config.yaml
n_mels: 80
stem: "single"
warmup_steps: 200
Rows from block 6 of a small CTC audio transcriber, named by matrix and row number. Rows with one number belong to one channel. Each number is 128 + 24 x the weight over its row's rms, rounded and kept within 0 to 255. All counts start at 0. Numbers have three digits each. After the name is the row's rms in percent of the matrix's.
Before each channel's rows are labels from the 100 clips, of 14848, where the channel reaches its highest value: "responds to" is what is common among them. Only what is clearly more common there than usual is listed. The data: strings of digits, spoken by a formant synthesiser in many voices. In brackets: how many of the 100, against the usual share in percent.
# convs0: first width-9 conv (model.blocks.6.convs.0.weight, 192x192x9, each kernel summed), inputs 0-95
# convs1: second width-9 conv (model.blocks.6.convs.1.weight, 192x192x9, transposed, each kernel summed), outputs 0-95

responds to: "five" (100 vs 26.1); reverberation (64 vs 35.3); last digit: five (60 vs 10.1); first digit: five (44 vs 9.8)
convs0.106 123:083134156115105116083147087135124106126082178114121163123148150122101173082106120124134105105118159105138135129115135160098206131106133134092147178150111149153128119170130122127154126117140095101109107106133116107132113141146142117093164100143127137135117127176094172120146104076150109108
convs1.106 116:119126149100124176123100118131146152122072152144108117133149168122101171118091128151151170100136129114113104097138131119107143128142109146103132161099107119107160169120103098108136101106111143095117117119124111101123093139106142108108104099135094136155108174155079113069112134099119106125

responds to: "four" (90 vs 26.2); last digit: four (53 vs 9.9); first digit: four (45 vs 9.8); thin (high-pass) (29 vs 12)
convs0.148 081:092108173133154109142131110114094126179120151132120111167073091143149084180154103130142127151152152133098135134117177128106202086142126138085096148143138146132105107153149157136115127116142136102127164158090174143124134133138133108120117124181127144123127092161093151144113146087164146137
convs1.148 085:129157175124163131190131121076122123161094157159129106115066120125123100155107135116141138139112119171095123106104127130080152115119128126103161143122152147121124124122113099155139123114128125093131126128117153160147107149105124154105119158140103130146121129115091116096150116099120112077

responds to: "five" (98 vs 26.1); last digit: five (88 vs 10.1); first digit: five (62 vs 9.8); number of digits: 1 (51 vs 19.7)
convs0.39 110:135132199134119097145140123114126136125153113106130112106136123124146137132205153112144137155114145114130135147165124107126171125138131130117114202126132115137175156186197153131121128109101125135141121127111144105160140117164146138131120133083149140125140112152121095131137195100127146102
convs1.39 098:106157146172125143128148136107129111127172125093133125160136161133135153154191128105140110171158097119133141130101172163120140150117135140118146161089124134121137138174149129129110138168130103100129113151152155135111155145162125167105135162164148120130149121152159094144113160112185126161

responds to: "three" (64 vs 26.4); last digit: three (39 vs 10.3); thin (high-pass) (31 vs 12); first digit: three (31 vs 10)
convs0.112 084:173131119099123106162096143132167149149087117179127127084110100103145097117115156129141146117139151147139110109106125110122131104125129141109145098154133146123116162120087145133101155118127153117130134133167120175123130139088137100137129106136125118114149137098128101111086029153069124147
convs1.112 088:141123117150134122171134138135155163145145118137146097131099092137150104142172146115138173098093151103110138084148185128139110123172128122128137109141139117154129141095119172155149120135142106140120130141136142185144112120094100117119153142183142115107142109067143146135117135118104138141

responds to: "zero" (100 vs 26.7); first digit: zero (62 vs 9.8); last digit: zero (44 vs 10.1); pink noise (34 vs 12.1)
convs0.158 090:181110128126122112108089150119137124149103102135120142099127121124144136144100146133133171115102121162143101097102097134121113111099147072138135108178122118112096115100121121094092141130175159105143117177154151179098104134112114095142100108130110102137110125160121106106091044174089114120
convs1.158 072:126118147105128127164112118128146162148060117143127089130081107139152062097141132103116163067060126132138094112145106112136111138152086127154173108132135113125124125117133126131142107130129112102129155117108170130131098126110137113118109152195092131130092146097079114112121129143096129157

responds to: "six" (97 vs 25.4); reverberation (79 vs 35.3); first digit: six (49 vs 9.7); last digit: six (48 vs 9.7)
convs0.73 093:139163132078085140109100132149125109131150151119119141156128166109124181140151165120138109151088127130146165143122123123137124115124117140140108135107165187113147149095145138116192142117183118153128107142114142149111123102103110151125129141160124166113120176112132131120146155130157106118
convs1.73 107:118154106156130109202139163140146138111094154145118086104071139142155119072087147121132155103102098150127124099124116149144114122149117101134146124126136164131097165068116136155101109136117131076107136091143138134109149147148125120135097180122106175159120092066125126135119163146109138159

responds to: "five" (100 vs 26.1); last digit: five (70 vs 10.1); first digit: five (53 vs 9.8); rumble (30 vs 12.3)
convs0.176 104:067118156100088143071127093130135131140129155128123144121161125123133196079110130124160130125076120107114136135130123140083184121106115123109148181144113134141148141160142129129176140126170129131115118118099106077126114135155145146143154093113140154117124122187089169094155125091184105113
convs1.176 110:166129163135126195125108123131139117133095176100149119101155142122120098102146113126175142118142153120129141127139093125151183123150122167105128215107131114145158175148098148133121114111114133127141087130098124126128119124135174136101098117108146130134124221189111115105100114124082122121

responds to: "zero" (59 vs 26.7); last digit: two (38 vs 10); last digit: zero (38 vs 10.1); first digit: zero (31 vs 9.8)
convs0.78 065:136130144078138140124141160112113094139089127190128134158098115116144139138136119101118141118131137188128097138096116127123086130088103144119152141117139100121103138085095123092095119111144161116120157157179167153133106130139146116148130113122102116106085143140114118095107104191104129129
convs1.78 076:140132114139108090111113119148128132195111113135131073118084127120147063119191157089081156110097151147129129148127157113135104126173093104161142103151147143135109123107116137158134155110138124119158129163124174170149140126141101105108145146178126107142107092079149117127131126167118138138

responds to: "four" (68 vs 26.2); last digit: four (55 vs 9.9); number of digits: 1 (48 vs 19.7); first digit: four (40 vs 9.8)
convs0.99 099:174097144107173133126081141116118131199136135133138140078130112115111112211123164120117148124115129180107089126129113089141164076147140141105121132152129085107133125087111138120110150150105119127132128143137121163123155109126148109134095107099122118104167168135075100162085066103086129119
convs1.99 087:122128136117154151141156126162133112111219134106155138146199117139122162203144121132133114122101132125115140148165150149130121145170114128128151109143145165149149120139116184118122135139146093147148117150134150145146089117102115127117179138181176103115145145128157119174140131104177116111

responds to: "five" (79 vs 26.1); reverberation (67 vs 35.3); first digit: five (48 vs 9.8); white noise (40 vs 11.8)
convs0.51 120:123126165128122120125159143123125129105115136133128148090201116136136131070053093127140115118101154122126142134129142099120194143127124085141114166141113117155154119187164152111101125089128129108098107105100064092115131144155153117103149037119136114178149137167149117103100078120115119131
convs1.51 152:131142121126160162078136106106148140126130131132123143077200137123124057151105103140145117133086149079137145140151097128142140122132125162122138153129116098118134143151142160115118119119085102165093112113123069111142066134119169123111080078131152148138142180171103135119100104135083130116

responds to: "three" (100 vs 26.4); last digit: three (66 vs 10.3); first digit: three (50 vs 10); white noise (33 vs 11.8)
convs0.138 102:087170091109095109169107115157137160128153168131134108144158139108133166153114170128129130119135135154115127115132100131091098116133142144113120136133139190147157172098118130148125162131151181124120086146149116162160129145131134144132126087148119120088146109104121137126079120124134134107
convs1.138 129:139126112143125117151134123096175140106138138144127114090086113135139054107103153109181113104088113132126122092119150108104123107161156128126155136150164101129096170121138159146116119144113116141114130149150132155153100124115112139171108132192130127119166114095117133128150093132116129114

responds to: "four" (96 vs 26.2); reverberation (69 vs 35.3); last digit: four (67 vs 9.9); first digit: four (33 vs 9.8)
convs0.115 095:124166167130102127141111131105129103174136090141111142152064170124121118133117115116167102149128132125111127116102133156089138078128139108096082115117123172122100110138151135131128114142140138102085128147098141148113093133128118102153071102157126143144128096170100159115143101096136141112
convs1.115 082:122162164098166153176123114124139128119107142152114101170108127117107136143105105113144133116108119158124107125115126142106135143118069122154167110092131172153116124114146087174141102109174129138128143128105178150144061152101133120121112166154118139140113138099094106104165113166166111116

responds to: "three" (95 vs 26.4); reverberation (65 vs 35.3); last digit: three (60 vs 10.3); first digit: three (32 vs 10)
convs0.185 095:105157106130094088137133115139153131102121165121119093122115140115119163121117153109135121141151114144131126090131105129106092107114149119109103121141130200102127181106128094116124137138184200113128141144152128114156078128156118111150127073136127129118145104084091149111116121105133122124
convs1.185 098:130127148131119107165142113091173159133119105152110082128071100127118113116162159132161142104117120131121114086107170112079138145186139126124165136111139115124119151141146108148137105163148114131132140160139149158131079134104109126152112128207122121130138133128118140068139122128112128104

responds to: "six" (92 vs 25.4); reverberation (68 vs 35.3); last digit: six (51 vs 9.7); first digit: six (46 vs 9.7)
convs0.156 096:145104078074156125135118130153128119155124169166126110145190134121106149157134153119115161120103130158105111137121139150110112138169120096127132074154130108113120145062068173109127138135147121118133171148112091184137117124081158110123122094144126176146147201076135138103148067117116119137
convs1.156 081:155108098140148122177111116128117130145152108154134124116186116140124121157104142114122165098149137096127150147136122109136110140123125155121098094127109107144162125120083232136122128105124094136110138122168108174130130100156166159112129129102129124099113150127141132156099156144081124148

responds to: "six" (100 vs 25.4); last digit: six (46 vs 9.7); white noise (45 vs 11.8); pink noise (34 vs 12.1)
convs0.7 118:127150076114120142105116120134125126078164121123125105151134145084094160148092124114135123116155105109085140087135140172098088126122079108131089121119137183104125129106105160127154125094171130106118162133089106123105088096116125126121131105144129148136139169093147125123127156100163086101
convs1.7 081:172133092102120112160120168165125142124166147135121114172162129117091171117093122160107151136183147116137141130134173133179116143136116124161126120116105189118137129120123101162155119124190135135148148106101133139115127142103156115113106148147132162146122142108176152146137155176145144187

responds to: "five" (99 vs 26.1); last digit: five (78 vs 10.1); reverberation (67 vs 35.3); first digit: five (52 vs 9.8)
convs0.41 086:127129183136085092124142090103114125163131165130124106137137122130127167112105120111142131126100171135136131123119129132096194145126131114106109174177125132126130148153150107109119122113131170128107085121122139153127150152175148114147123087149133154154124049166104150114148149100146135098
convs1.41 097:139131129157089138072126101090154160139108122114096085082082122130131074089149151131175152103105136141120122104130104120090153115167130150126152175111131120142107177132130090153119110138149126115140127154103159128145097119131155085122119100191132114119102142131097111080122091132097132108

responds to: "five" (100 vs 26.1); reverberation (85 vs 35.3); last digit: five (75 vs 10.1); first digit: five (39 vs 9.8)
convs0.187 112:109094172154140120126147099112096094137095153149170184149178123124147147102102089143098114116128123111128121147116099136072185163091131121103131148082118099158167102172130148134125120127126105118118105103125066109138108126159133154104115093141140101174146128158085125140125135080138124077
convs1.187 109:151136118127114165060140115147136137125099170139127139104168151137116075117142118151163155131090168097144134117169095151166145128167112162130149202115120132119139138144103166094118125095093136135101084137117123101128133121108145124089121119109123102151109200159101122141115117113101108136

responds to: "one" (65 vs 26.1); last digit: one (29 vs 9.8); last digit: four (26 vs 9.9)
convs0.82 088:146136156120149155113109143117128115150103115167145142129113140132132128090036092121143117114086151136103111147122115132152083161077123148144139125118128123140104122159066123146115142127126140151103097146132159135099106130125067118116121121120126092134113139159149103109079076155080111140
convs1.82 090:094127132113165172148133141162106144110082115133150140111173137120171042153126121092109148086105128116135109151165081101179114122104094123156122119136133088129083131123124136130131139130081158128110126105087144111123140159117117120145119140113118131156113143095114094181105116158098124178

responds to: "zero" (58 vs 26.7); first digit: two (45 vs 10.1); last digit: two (41 vs 10); last digit: zero (39 vs 10.1)
convs0.68 106:218063096105140140107134130130142121179122146161126161137116084131108109171136157122122182108116127139108106107164141125133098125164149155110150125141133075117106142107101132102114118118122151139170145177165151166141176116136153121124153115120142088124148121129116140106103101108115129137
convs1.68 112:140172092152124114081106116119119159164133094131119121086106127136148014141119150126153116143112137123133143129140144126145111085123152143138129126139148123147108113102106166145125130153099115140099100125148147136151169131131118137092134168146124093132129121131124094158108100145072134120

responds to: white noise (51 vs 11.8); number of digits: 1 (46 vs 19.7); first digit: one (28 vs 10.3)
convs0.16 084:173154123151103060140117159129133123149090123143098118081113140101118099125113141157129156123125117158154127100100096129133098081120153097160118125157115155102110148142128098100085131128132173104123153161124140184115105135119118111130094150108124134144126107129104102090058063164090093131
convs1.16 096:104133152141147129176143148117151164119070099153131109117077116155158059083138118120148144079068099133120096100131140106148123147104111120162169128109149088138094127139175118151147101126138113123118153120132146128125095135103108117143114166147102116142106116135095110106123102173083129174

responds to: "six" (74 vs 25.4); reverberation (62 vs 35.3); white noise (40 vs 11.8); pink noise (32 vs 12.1)
convs0.76 103:124132144114118095113131115162119115151156150117146120184103144157115167111175141127119136156117119112118131105127154145102128125166136124086107123115147139117145124124128157124168146098146132124167123119086118113155136139089122139140138093173152141108135108117098154128165122099187141095
convs1.76 078:119132141166122095158161160086112134145106127125108112108066107149113080080146120085122133089100112126127131103098143145126153159107121121119115162084162123142109123157170132188130096092100099099078151119127128106123103111167104160115089119127113140140110117168122133097106183154068181110

responds to: "one" (100 vs 26.1); last digit: one (70 vs 9.8); first digit: one (69 vs 10.3); number of digits: 1 (42 vs 19.7)
convs0.92 100:144161139143069141106128122158102107135130109140128109134121144123112187103110155135131105130138155084099134105124148172174093128122074121137125111084161155115143142124113161168150145094123147136157133106115167097107130115097101133128136171101139142103120099129148178162134136137179115196
convs1.92 095:126161106141084105118152138183132133106130177129107119098144151118190121092114101090140106097144120089137117123132164157190132111112120134163132131132147167144102136108113169143139107129152114113096110089122138110110178134125129125110173170130120139149119136121156128166156135148136114223

responds to: "one" (71 vs 26.1); last digit: one (49 vs 9.8); first digit: one (35 vs 10.3)
convs0.36 086:093158141092089091127137103155135108169192140102133128150098148121147198141137169134132134163117108126093156133133150140128164141170144114100130129111112159127147122118122135129166132150159099164134105093090087167137130126097131170113144140181151139146138090111138150142147183094159142116
convs1.36 091:129123120147149121158151143137134171136070104136117122086102119175175045116127122108146137061071115127110107071116161137154141145105100113130144131112154094124099108142147127142130101119087098114094133106135174134108153132115086147101135194117096113151099129140133110124118142135088144181

responds to: "four" (100 vs 26.2); last digit: four (76 vs 9.9); first digit: four (43 vs 9.8); clipping (28 vs 7.9)
convs0.63 081:156093112138134116140084139122168114150123095143158179119102114186097107147125144152124103159124093141156114099119126111133130111155183085125111092144143129108124123121105140122101134139072118159137108128093131164105169127098089130169078149154174081114137109107104122144095100087111153116
convs1.63 079:128149148113195163146170130110111114166130103136128151094138111150158068176104116096139078141082130161119139126123129127149161126079131135095150152095135127135124101131135172105111123116115099143107094140127155178128145120120071164105124196102116101127128127142120110148138132097128117099

responds to: "six" (100 vs 25.4); last digit: six (68 vs 9.7); first digit: six (56 vs 9.7); pink noise (42 vs 12.1)
convs0.150 097:113137089122116138106145137150107089101108198112138098146150139129109169104088115160129112117128119127146153143088120133103066130138102100160111116129163207096152193095115147132126138116131122108101162139102129147132124121118126137138107107140123206131110155115127132117117158153145101149
convs1.150 111:165134101142127116206121156163136131113136193124119101138133121132126132094080138144096171113157124128146142134138135131151100118140122111151115116142109162136122155091104148163124129112143140092119134091125098103112139116128155134151113140137113165114112162078136144174123175143111131198

responds to: "three" (74 vs 26.4); reverberation (74 vs 35.3); "one" (57 vs 26.1); first digit: one (33 vs 10.3)
convs0.20 104:144146144121143160129093149143133128118116104153113124159077110134126178128131115121164132133084120129127103127132145106155075104110139136156104082141127152111100124109085085106129146138186143147121077150160210151124089111093079128171102142139104114108119119129066177126122111158137120164
convs1.20 142:124102140124126148108137132146139182128093102125125133118085119121124118127156123125141155083093157147110096086121159114173144140136107121132109109133143082124106120128123116124145107143148142135161109142133187148119169153107078115083154183081103077156094110117123114137117132117111111171

responds to: "six" (88 vs 25.4); "one" (75 vs 26.1); first digit: six (44 vs 9.7); last digit: one (33 vs 9.8)
convs0.35 060:151112114135144124155108135129108102121114108130172097149117070139133160114117113158133142142111080129149137120123148115118077127126127121142095116104137142133146086148125185165159156092129119107152143150107112140147111115126127118141092095123161124119125127095108102122114086150135145138
convs1.35 055:145163130124121119171135167122129099119090168135140127085076094124153110064091102129108125114118130133147124153140110105153106102116139121129113115132162108157073131114143135142126130097167146142097090101103102135145147114121084137156125131081145150135112161128122126117131099137070130146